{
  "arch": "quartznet",
  "model": "self-supervised audio encoder (BEST-RQ)",
  "dataset": "notes from a synthesiser with random patches",
  "train_examples": 78125,
  "n_mels": 40,
  "hop_length": 160,
  "input": "log_mel",
  "win_length": 400,
  "codebook_size": 1024,
  "mask_prob": 0.05,
  "norm": "batchnorm",
  "activation": "relu",
  "depths": [4, 9, 4],
  "kernel_size": 9,
  "stem": "single",
  "widths": [192, 192, 192],
  "init": "trunc_normal_002",
  "residual_init": "zero_last",
  "optimizer": "soap",
  "beta2": 0.95,
  "lr": 0.0016,
  "beta1": 0.95,
  "shampoo_beta": 0.95,
  "eps": 1e-08,
  "precondition_frequency": 10,
  "max_precond_dim": 1024,
  "merge_dims": true,
  "one_sided": true,
  "adamw_lr_other_params": 0.0011,
  "steps": 40000,
  "batch_size": 256,
  "epochs": 131.1,
  "lr_schedule": "step",
  "warmup_steps": 2000,
  "weight_decay": 0.03,
  "adamw_weight_decay_other_params": 0.05
}
Rows from block 11 of a small self-supervised audio encoder (BEST-RQ), named by matrix and row number. Rows with one number belong to one channel. Each number is 128 + 32 x the weight over its row's rms, rounded and kept within 0 to 255. All counts start at 0. Numbers have three digits each.
After each channel's rows are labels from the 100 clips, of 14848, where the channel reaches its highest value: "responds to" is what is common among them. Only what is clearly more common there than usual is listed. The data: notes from a synthesiser with random patches.
# convs1: first pointwise conv (model.blocks.11.convs.1.weight, 192x192x1), inputs 0-95
# convs3: second pointwise conv (model.blocks.11.convs.3.weight, 192x192x1, transposed), outputs 0-95

convs1.180:139124159138108161126137158145081125141159118169112049179137092125073216114147102044116084167070164134196148127190173129159102132119158142167129108056102121085125101130143132129067173107155133171112146106108135085173124085094148114145126174159122104115124143148163168137216142077132153072
convs3.180:167096161096131181144117161149086125126054152182096129121168156146069133164148133163161123079147158095072128129180124123175109122108151112127134139115137148182084161072156111076166142132127141051076134128142114091186158124072157109144129186107118117139106125053133072172191162109149104105
responds to: tremolo; glide

convs1.77:123208147145114163131102048080161092140049103137012105109127085136102030130128114128169116124134115120155106110083160093109103125143089162166099115138142168089135143156222133192117150095120144131163124109107135099140170143107132177136110145060179129125140124141162112099163110085204093129
convs3.77:128152140094129128172142176170146091125139104133201103094129114074101143086079086134117131114121072111103093115180085104121126092122206121061107167178139064149132079094207144114101123130143085096129141085126165140124190104094137124136128146104109131156207115091186102208113125105189092131
responds to: gate

convs1.91:143102110102136110129091165138101120091115143103145093095084111110163003123061173143135132085164141120125102134145143105145118125137135122144079152143135147072153130114124134132121094130088081122109124099145149110070070141200059082164125163137123174076095141140135075119146089133135073160
convs3.91:051119125151122120125115146128093131111178156095095132093115126128121103140158124167125154157164128145116083142138161172146105105155182142130179093118096235135165111146160141132138112159136111154166119150190151133159090129124092173109077180147172079123118128159105126141090148116124202146
responds to: pluck; echo

convs1.168:141141171124153167099121108098171088166096142143111155098119136149151101152169127132101133157126153237149073129114072140129153144142184116111127162149168161077107141136128092200077093111179076137100131124127171143072092186193071206117145149170127163162117187120105122147093145056109097146
convs3.168:180173114105123122119070098094204154083196180160143102135119160086079196122195108135137208129145082171112141094109107152160100156113147124108158170126135115138138094201125101131095145116120094115090186090195086184066087117081115106131140123116156085117176185095079093065150123140124166074
responds to: text has "pass"; filter wobble; resonance

convs1.85:130196209136169188130143070112160049128132119120135109136116124179140123105175084162150150122167130104198106055112119048062143119129159104119118164146026098154128107140167179090107125095127185069108113154102135068135151142191131128190131122129104151104188154156083128089141144134131122116
convs3.85:095142216175136156162128096101115132168122144107109120105075144097133165143103111123157160147114070055116107202154145127110148189129078076094137205126101133105086190089139122127148163075138116146091160153061165134158124110167066111159066107102128044124081153129163191078170155152167132143
responds to: harmonic FM

convs1.184:159156187100124135174145114123142140160124165151150099117091152134048115165146115181129140152126091130163112129154104138086107125165146154119131100137122105107170033152149127109073112115092120097140128159034133078165117135123125108113100151103145088091156142185150125139110127110083118170
convs3.184:125148096181104123139120096102133152183182181164098137056098103146136129125159185158127127065145150123147155108069155135131141117118093152108177139126105169143165119137137143168112166100159128137180128117128100045176109142119111108143097090170101148139141134117073120092117088157133139098
responds to: pluck; tremolo

convs1.109:103116140150137120193120115148199101118147163055145123114087209121130162115098091157108118061141076109140108157107083155151150070144101142133077151129112109115123077160055148110152139141179179133128131155148118134189110134119108120121169148114087132133143099169089137126084102208120139124
convs3.109:060110095103141124120158108164141087179124167129144066104105085104136162188122116143116066093130174137122081119116091160189115106170174190136073155068047110136099113131143106181162154150104136150104126073150103142087119107183198107127120126131072100169108138137108177174114143138140146156
responds to: pad; drive; bass register

convs1.105:186216129157151139161098110115101115087115126133121111108180118129069106219115090185164155130133211193130099157097115060146190070150130089108143135112143127115150128135104188136114048137142160061130095092147119134079154121117144169113137130106112089094116141112070134095105183122058134088
convs3.105:104180175139144146126098115128081109128150125158158111102137118129134164186107153154174128128146059152164083109132118125135145203109151169121118147113130141034082131213151077086111148098181093121130168108126104126059176124105049139149097134132165149107150153180179119142119102116088182108
responds to: text has "pass"; filter wobble; resonance

convs1.178:137116126160125093133149146118127134113120142068094143169083145075116128133153166132140192120122110149143094148141139168165161082132160129150114149097143120142063134153112116138131107151144086106124103160193117161068092140090101152080126153112025141179195137108135165148182132161130080105
convs3.178:064131127169121065114092113116046131107120104148137180155152170151113155141141166115166132112168118176099127121148148115119143077148162156079161082155085139102129140133151106147151191123089172142154120102115157150114139096109117088174136180152175107199103125131140158128106135093121149119
responds to: square

convs1.19:135107127121147155115116081134135107137170130140042101134093118112060135097181170101123192094163141181104107128141187098174165124064183131103129182187105127117094176117153099141126155114150119107095132082108151164106093141132089134125116172176090223126185099110123116131133127127084136122
convs3.19:108117092131119156114127165143091136139119138171052086121143052094142126169074184122136129162089157110142172073148124182142178099124120155177162176128071138129119178121122156109096123087168117113119125137115085132190169088030110131136144123146060109133142118113137133120169126089127190092
responds to: swell

convs1.159:127167146146138141084140119151146068119115085171127152111124092139135083180060135165109135186075115133175128056105091127097156132124103204111124124113051119151169122137145133139156183154127077139151116157173130142139168098111133066135098136114103130098133136095162128097104084106098064136
convs3.159:081080063149139127137168107126152132151143112164123140102119114101126102105102124118081124089116143082164103031187189055105155117124121127129141081127217123094139099157109120121089118072155104164185156147120128156146228132124116144110157138165152140090154086180152174091090071148121161106
responds to: swell

convs1.114:142122164160118177141091165117140120202156143124106124157099078189147110136147095091117087104111156212138135130116178140108121133141147134141147197077125149127061158141110130133122084094200117110119091147104148107107135105116054103045121147152171159094176072118134133107092121097144086122
convs3.114:099142121178124121127229091202192132135142073034109191112117139172149137155141121164160119162102166104138145141131114069173134098173139146129171078176148127152084108132116159139085091132169172107105101118161130101156107170173108156150124042152120132189143146175139150096148176144185186169
responds to: tremolo; filter wobble

convs1.100:152135117108144156136093133113103093069176105115139153137128151139143195076137123136105155095141091142085143131177095127163144155144111114134113119117086136117150127156168122086173158070109173071133121061144101111103184058151120160135168140155176137141147137111106134186113122143120104132
convs3.100:154135170123116159157081095153137085098160155134139121190148114138098133105118070097161073159171133097086074173087112148128143140176126182095128114126086117091139133119116134082153118142107138095116115082133119142144087095161164089078120134128146202137048103130066145178149147128119144162
responds to: echo; pluck

convs1.111:125119151122150161152196150135059101147117130091156138122100109099124143132111165128137176154150146115122126130110126112119123108180109139140123078142107140136104116143123111121144138117113146114141137129054139118111110103121138129182100149117194133156124033163150156108139166153159131137
convs3.111:134140146128142162001123191056158115120195105151083107165221168137134171130107144183111136113127127111119152108193115129148118100106131152149142069143145088138065126115172107125122146156097082154127157104137103175135119154108169098155145128115059133132084089133143128114115114093082117186
responds to: tremolo

convs1.47:101147083111123098134135169167146138141074121085120152114116138126131125130131023102138105181163137082115143185132134130124151118151135105152111108120149118128052147140087131107126102121141125093086120160176158116130112160126191135194171126182127144142141063198105114118135117150106105115
convs3.47:112139142103188070107127169117112103148154177157185144152128119148153149104085136124166154216182153141086129156086135167133116122109111158165131133123126148134151110125097186151172088131071163129120126130188120148138096107084156126130106104167148135172142086167154124098121205187134147068
responds to: noise

convs1.127:112072119147114087126139118155076127135153134084131032079109169094133104107127124162129160137100137114154095118126143108133136102088148165123127107038108135143082115133124132132172173116099165179153103148128129116161135128164145121088114110120098108149127109158119156054095111100148112089
convs3.127:131147176108158154134185087167112109116092155099097128114126135122162159150153172155107137069193125071132046121089101063102178128125093130136157184162169133159118075158186139147166081093151081134081092120138124121129118152161126197145121151118139132123109168188161112110096146157146133127
responds to: glide; resonance

convs1.185:108094090080077128149115174109164114169154096120159128106081113131158105123168104116119129126138084079140124154126106091188143106130106128134086157138151143087130069091139123126094114142128096154110099135174162139115146134143052138181112170120099096103087111185135108098151163111129086100
convs3.185:096165120091144110118095158105103138114082124178149125064118099155088141174200077137138092076137152098106180125138100083141121110110146141166149077170122162101067137121171077180156180125195169063118176050163057150173129135142162098058114121110127112186099077101159157155126097122169109175
responds to: pad

convs1.189:164101129130115080204124107118116113098122123117176127136052108122056084062114153112138125054111139114084174131133065103125082105133166045092122090154135105132136164174136145113089115097149156062140152120134111154131103128131099120135059225090146097083154155145130159144149104120095141116
convs3.189:194144126151122100168102116128085092126120146130083110117118084109128137135083143123116093160116153143143131112196103201116121126190147158104118141078144151168129166123202118117131104084129107114118130101097103129153191119156172114127053095180142111117106085101124177146121118121126106122
responds to: gate

convs1.176:138143181134080144117139154095143231148124103143124145155133097111140150153129101117134185170162176137149126145147170115124119150158171112141175079151132082119106141124098103142135135114102081105113220121170067102104131178143100089143161072139180159123131092158135140080113109143067148159
convs3.176:122133129054164181116108188121171070183140094130070110108119082111123105064158198137154146155109164115134157099133140116150154173103126151089158158101159143145180019103142185064117166085175164117152149032123080130178143130105122136107130128158129081131150149161086110166152128187128106180
responds to: swell; tremolo; filter wobble

convs1.66:143188148153168162131155136127155143135110194110149141112138185091132134107113117099125076117106130111176183146074134148106111112104162177146085092160157105111164161174148118075116051132214183156183135133112172219118127138139192072113116128122119113110163105127136103112079149091168113154
convs3.66:163176146080080145116156101155187169096151106120078160143138047146092129109104098176114147082136087159095163054177091123115149115148121148136155129112057125134150112145166135167128153134052170130159087127152130123083140115123146191116159142124107155154125099083163125131104137152113117083
responds to: glide

convs1.121:095133098133143121062137169117196118147107175090133180120109134149165099097163105146086107140157112108171140141105110116136110109152172026154124076063160116184120135094109133100155129132134115165123097117129162164096126088147100174120212145141159127102122101137135139135112098166212166162
convs3.121:223120156151228081152142109135135109143141138129154098141146171171147074098113168119120104060113167089142184160104094113103119122042119069119141058083117146110132150105141074157185112093126129170113109110140112128138160116089180093126087158135117120102129123097120162116103111088167174124
responds to: hard sync; filter wobble

convs1.92:154162221099096152116116137161148189143131109089092145145110190107116179134125089121160147151104116138165115122100113159162141133134141093117078121234125156103122153119218143107145141133113103143129107126139154099151113146183119126080148142098096114163075151135097150125255104100157128103
convs3.92:128158147200118104126140113196067162112154144187148134114139124153106219170065146135107142117115112164099120138117138128109103146136148128170110084160093149128131142092116156078105143119094103084105102120130121123127117129153177078170114095121161075107083178108169116106090118128091067144
responds to: glide; harmonic FM

convs1.12:158152151111111126054126115105141121167133079122165140112090100113165124119161117143123146136139049109133115129101135062148146103168170108151100111093086128120164078155113105091134127052103160169124151056093142077052135158117141121135106125084150062146186196189205153169056150109126145055
convs3.12:161107139176085093120161153119156121132136086126125111121132155117073062140139114113097123121137123128094165105098085150126212098140077158140107095132112115098090148158118126175065102097099166157093120155191137073134146125131207189100149128134124145178151120060126090110205165120136106100
responds to: filter wobble; high-pass; resonance

convs1.101:142068159096079124122190115134128164060222125112128122156106107106140163180069139165111183146120117130180142103097148149181113096137153144145091117110161096134059118133095113122153109193095115137100166090115156104162151169148158129111141112161141109097172122098082104150143159164116147103
convs3.101:137082169159178177124090180150141058159163106168095126064102088142121141103154119121144129147096124096096125064062109153120179139090127103100066082140141139149115102187141128122137106109179127076170124108107154090183115117145118133160170107120136150172168091143155157153120090170070129133
responds to: swell

convs1.191:127121108088132142068092101147153158091110099161127125113124157126178121075109122120104141111113112038067163116100138082121119122099110113120128093143109160147127127105141116082202107154135105070119118148127146197140131113088091103133165112126098110223088139157143144108104119132209076124
convs3.191:110189149163199147125106103135129143154110148173141075155139144145094099144106136193142104106143089105147122074126146099103191108129143162123085108172099110133106120206111094081178155113094126119098124115139109075058110088152093178154137127135158154082145142151131162117165168098039141110
responds to: text has "pass"; filter wobble; resonance

convs1.15:157090142165143077171085162091126162114135120097155108157084134144137136144135132178111070169163096106125090121182124152108121152111181115127153086122143148079095140109130103088136171122141161149113124110128152112130111166152095126136135051199106100123044098093117180119102113127112098150
convs3.15:113112134078136112182135123141178135120155048140121155166108122148108179071162142112138117130141127154098111145063133114213104090062157135097112061124042101135102151137173116115112110118107187112119155075094106112163107114185173064205125040157155146127146176131121098187135181136166138136
responds to: swell; filter wobble; oscillator: noise

convs1.17:152150200135139116090159101078165126100141105242052102124203070151128105118110206143095138109210138117217122135131178130102134114168108122129146138098127071119142120147139099129136080172119139135086123144139067158114138107164120089131084160150161118093144140203139141114157108163112131104
convs3.17:107096112114093124093165148094137116170140148167088127083194125166130094119177063180103134121139126085135089091145069111156110057103076114165130119134091123160118177169120132155102126147143104150159128106198143110180074159123124080193148192132078190137138168126108116129134141142209126126
responds to: swell

convs1.22:163184190120155173192110076140089077109117160118121154173120142101103157061136124141122126108165122126104100152101166089079070131133113121142178125143086184163203178134143122112115104125137132042099163116050102097118121200125095117083139164175113132130084142142182088121161168154114100125
convs3.22:122134177154107120159161121116120072184114145153104123151127104212106142095130182148101126108146083124131058091152176154091142164126125155114152088100141113120098118121121180150125125114145167141120056147057182133171126120129082163197080112147138177143102125122125077107108092099115150196
responds to: gate; filter wobble

convs1.106:136144191140000178120122109089114118083118071106095220127077146110124166076142145092161134127116096096189119116135142091125051098122117080127142075094127138130163129124096132195157132105105145139106156118072120093137131152097107162130160146110132110146131142079158124095135187118157125150
convs3.106:114116129137174116129101133172150066159165120180158158135151092162122150145120108146122148163112131132121161158084123146103101072104121122192097173189088138173117133081163162097117124131116165113118113062125159123152135137139186067094168113172131068166110141092125041087061103150160151107
responds to: glide; tremolo

convs1.98:145117129103188124183176119105105182149101136134116056172079196111126090113102150141119148118123125128173130135103108059179079054137162115095159181169121108096125128148131164168074106115127136111123148034112120117129129127161161104118155131171114121137139113094094125165160181154150141131
convs3.98:127136122167184181142071078125170107122112068082142127104183125111101087186164116172123125095056136160118124124092110121063052152117157088159151054172139100093111174139116100165098120138081147097187131121079136158149106120102151068187163152131161138149142122126122069117102140154137100176
responds to: square

convs1.4:123076091140153093154106065129152078140123139092074174123128150161101155012125166081113101090132094136122104140188130126145133179128122099117153119120111125117112114135180112164123153147089098137156127100160161160109151117108106174136146161114160165134129122133154189226156093126111106084
convs3.4:145112116103122166146165177154119006110166131143167093112131121141104096128114109120130066112123132140142037127117107156101091121187090157197135105156116088110160136129114106167146108083128082136121107092111145099075139161167100138104137139148127143103081105152127133147159124104113073092
responds to: gate; drive; hard sync

convs1.144:120063164158204103109144077120194162095109114085168159157112136143085121078129146106178157121116138137181233095167122140144186095131211115119124140157132103126163150086151137093149149146141128144119062163127139143152115185079131139137089114132076082137160098103125146160152111139075129154
convs3.144:128102102126163138118137125104126103104160119137113112131090151063143155177181108092032140176109095125123105127113172147121132094125115091121170135059084110061118104124109176132151130128164108156086175167134097128136151190113118153077155114140125114087110100114120119103190131163158093157
responds to: glide

convs1.37:092209124098111103098140106096153185136185155114150094123101169137109119113127127150171156150158130111104131124122133123112142129114170104125140108176117082145089119145135210069138154110144141084126081115121109099137088173074105073075165127110109184112180116156102183083116089120116157168
convs3.37:165120184104074099126156113162113170107105164151124123166148145128127118094157162098061102115141087099099193174137137080133099114173083129104097109168122075151139132164141179125150099128140120161144111146160178167097043146165143174143170112166085151111110109125184223143086137124165159138
responds to: filter wobble

convs1.57:131077008140074158121110162151104125148149156040126112085136127106129155103087102119099138145121128139160070118119152164183129080113122151144147129100156138118192119107161151183101121136047162185088152142121156035156124092116102168150172126155096104104119160086156096120180208139125164090
convs3.57:192154157139114164149130107124137148101025131070155130127126173179153064119130128093168161076181126140121082081112149097120133148141124142134125115150145117134133124180137141165125123150148112138102126108123140129177158133143105128170083176138138116132129087173121162132086142156093145109
responds to: filter wobble; glide; resonance

convs1.166:145115119090109122120131142120065146114217036110107110166134124163137112127159104144081150151149161089154077126159115111163155128145123163144100099159144121115161139113141117170118129110121092146157054136109060089156107085110169081149056153160126107132129118112119132147203134097162131116
convs3.166:117148135063122142147177092178125173203080128105128131120107146139114033077111103176179169131146160159112084092153107091094085134130185147124106174148160162123163167134140152137129090100077137158071103042152119100073075143111146122151135099161152121149158129112184182101150150178131146123
responds to: inharmonic FM

convs1.71:189161096120134112083177147157142148127112127144125069166143102081077082157116132176111156141136107134176114115135093123161101149087188105128088072141192104182167123127138092092107124095133097139077094140143123119144156143131111112170074166067135058073106154142071103152109152101086098128
convs3.71:157146143099138099152093130078108112092085115162139071190118122185123138118100118124106088030171112133177151109144104104119116112089123107137129153128118103112132156161151110120128178192123095106149117101140037134110091099157167132125119160075107135186060151158106186106143112057145102120
responds to: no filter

convs1.31:128129102186106140139139069129158124156166099118073151133140120173101139079051092134133109135096120130082154113102130086118092103134219172120136096126097086104103167145126118077082162164158106096063143089160122095067126177154126092068146130140162204119136122127126153081078128125154117108
convs3.31:104181082123097113146146140153133120185156133132134098102119140133124118105124106080139104162139143183129209145173143159117081090166169165186203145173090110155142144079125152125133186042137108200062081102135103111122167174141180119136105083172135087196118067127138186123159123136166111101
responds to: glide; pluck; square

convs1.54:150093178117217169095089153105133158126155128107160069123115090114120132113119116159069097174125126101194108110090139108164161088090135157148089162127166118016136112094093082137120137117134115141149174206166142211137102136168113154129132122096110090161109137152082156141076184079080093159
convs3.54:086127060147174122156091170143142077140137103111109103118153152122116131125136107169202102144153125121158127196097124165139135133140163083159092136085081153111159143084146065135135185117138103126122166077104127115133142131116137084125122131109140048142147106144106048118168110086121157152
responds to: swell; bass register; oscillator: triangle

convs1.182:079156137126118136096136105137156097169125057151134135056114186100132154137148132117153163156129160122175209153115161172083165127114096119110136178086162140125052110153165151144065170081132135175115124152172180092160103136104098155151167145127149159099073097123111050112127064143124120092
convs3.182:105102113110097152165137140120107149106176150133142153125099097089130067130171116093190176161095120188145152131099140123121104197111112100158080078113152091172083092156140104143116090121076042087050170133136097121136134170135157093168140129111180135121148092157087114187120162170159165202
responds to: hard sync; filter wobble

convs1.39:093125155040113171096150162126067129130126119145195115127095156136127166106156116101113116143166122103143128122152135120114135136134148181107121147118192136101175130099081165083113092066172104078106175136144117142143084128156128115154129115195170096102079149121110130130162158152138169148
convs3.39:165143120149124138154128068084117152140090081160163171187134201147131108137182117117154106126070162110160139114103188118108112120094124117130137053056111152126141102104087107121158130098192180106108120156125122121164151061148085102112197163102100113110031098169069137071113113104123122128
responds to: pad; drive; no filter

convs1.61:189091144144137138124093104131093110071140149102092114174190145077067153139104073106116138127132137127119158117169122125115179099100085124121130144124117116127084149157124126134182127159120076067146136160113163171140132114098105143186121113113088138170115179128144152130092109138251042105
convs3.61:129046090091188104109164078154114156132138096048133142164123126120114152107126112021085165121129162088074156133113101133111096071138133063123089108117107159118153133061129151132158152118146152155091068142089189143162130124139146126119131131138121094140126152088095158137154093101201114133
responds to: text has "pass"; filter wobble; resonance

convs1.123:097121189190110154208120146092110132149126060175064136218148160171106089105134122183138097109159132132133112120125111141115140108133144124120118163124050162102119113158133129078154101099128135017112139077152098143127133125102121150048130138139127138107099154166188165142108176135104126092
convs3.123:199157167161146162099108151149077087138154207130140168040138112133134103121158082144149118125173178150119132133156123135149088120099175167116189122113074127125085113140166096073072113114112164099092134079114124121195160167060110158136125137176128189128185081132128174130145085136099122134
responds to: echo; gate

convs1.139:123163124137119112157075074142155164117096154141065136108175144152088127141188172099125077103123168101149117099120146138122105172107126144135123120083114163112164151123060129199113089155117116121122138107183094158065121116157177144104253144165071180050111154145126136118085167169150154152
convs3.139:152179139131175141113141153094178107129189073124149139138163104082158136090143133143127124114138196120134123120117095105153172186167186190187149116120160061125067147119183097142158128158137193104080082115127077111177131081101148104150067168100112152147139142150139057126178118077116062144
responds to: pluck; echo; filter wobble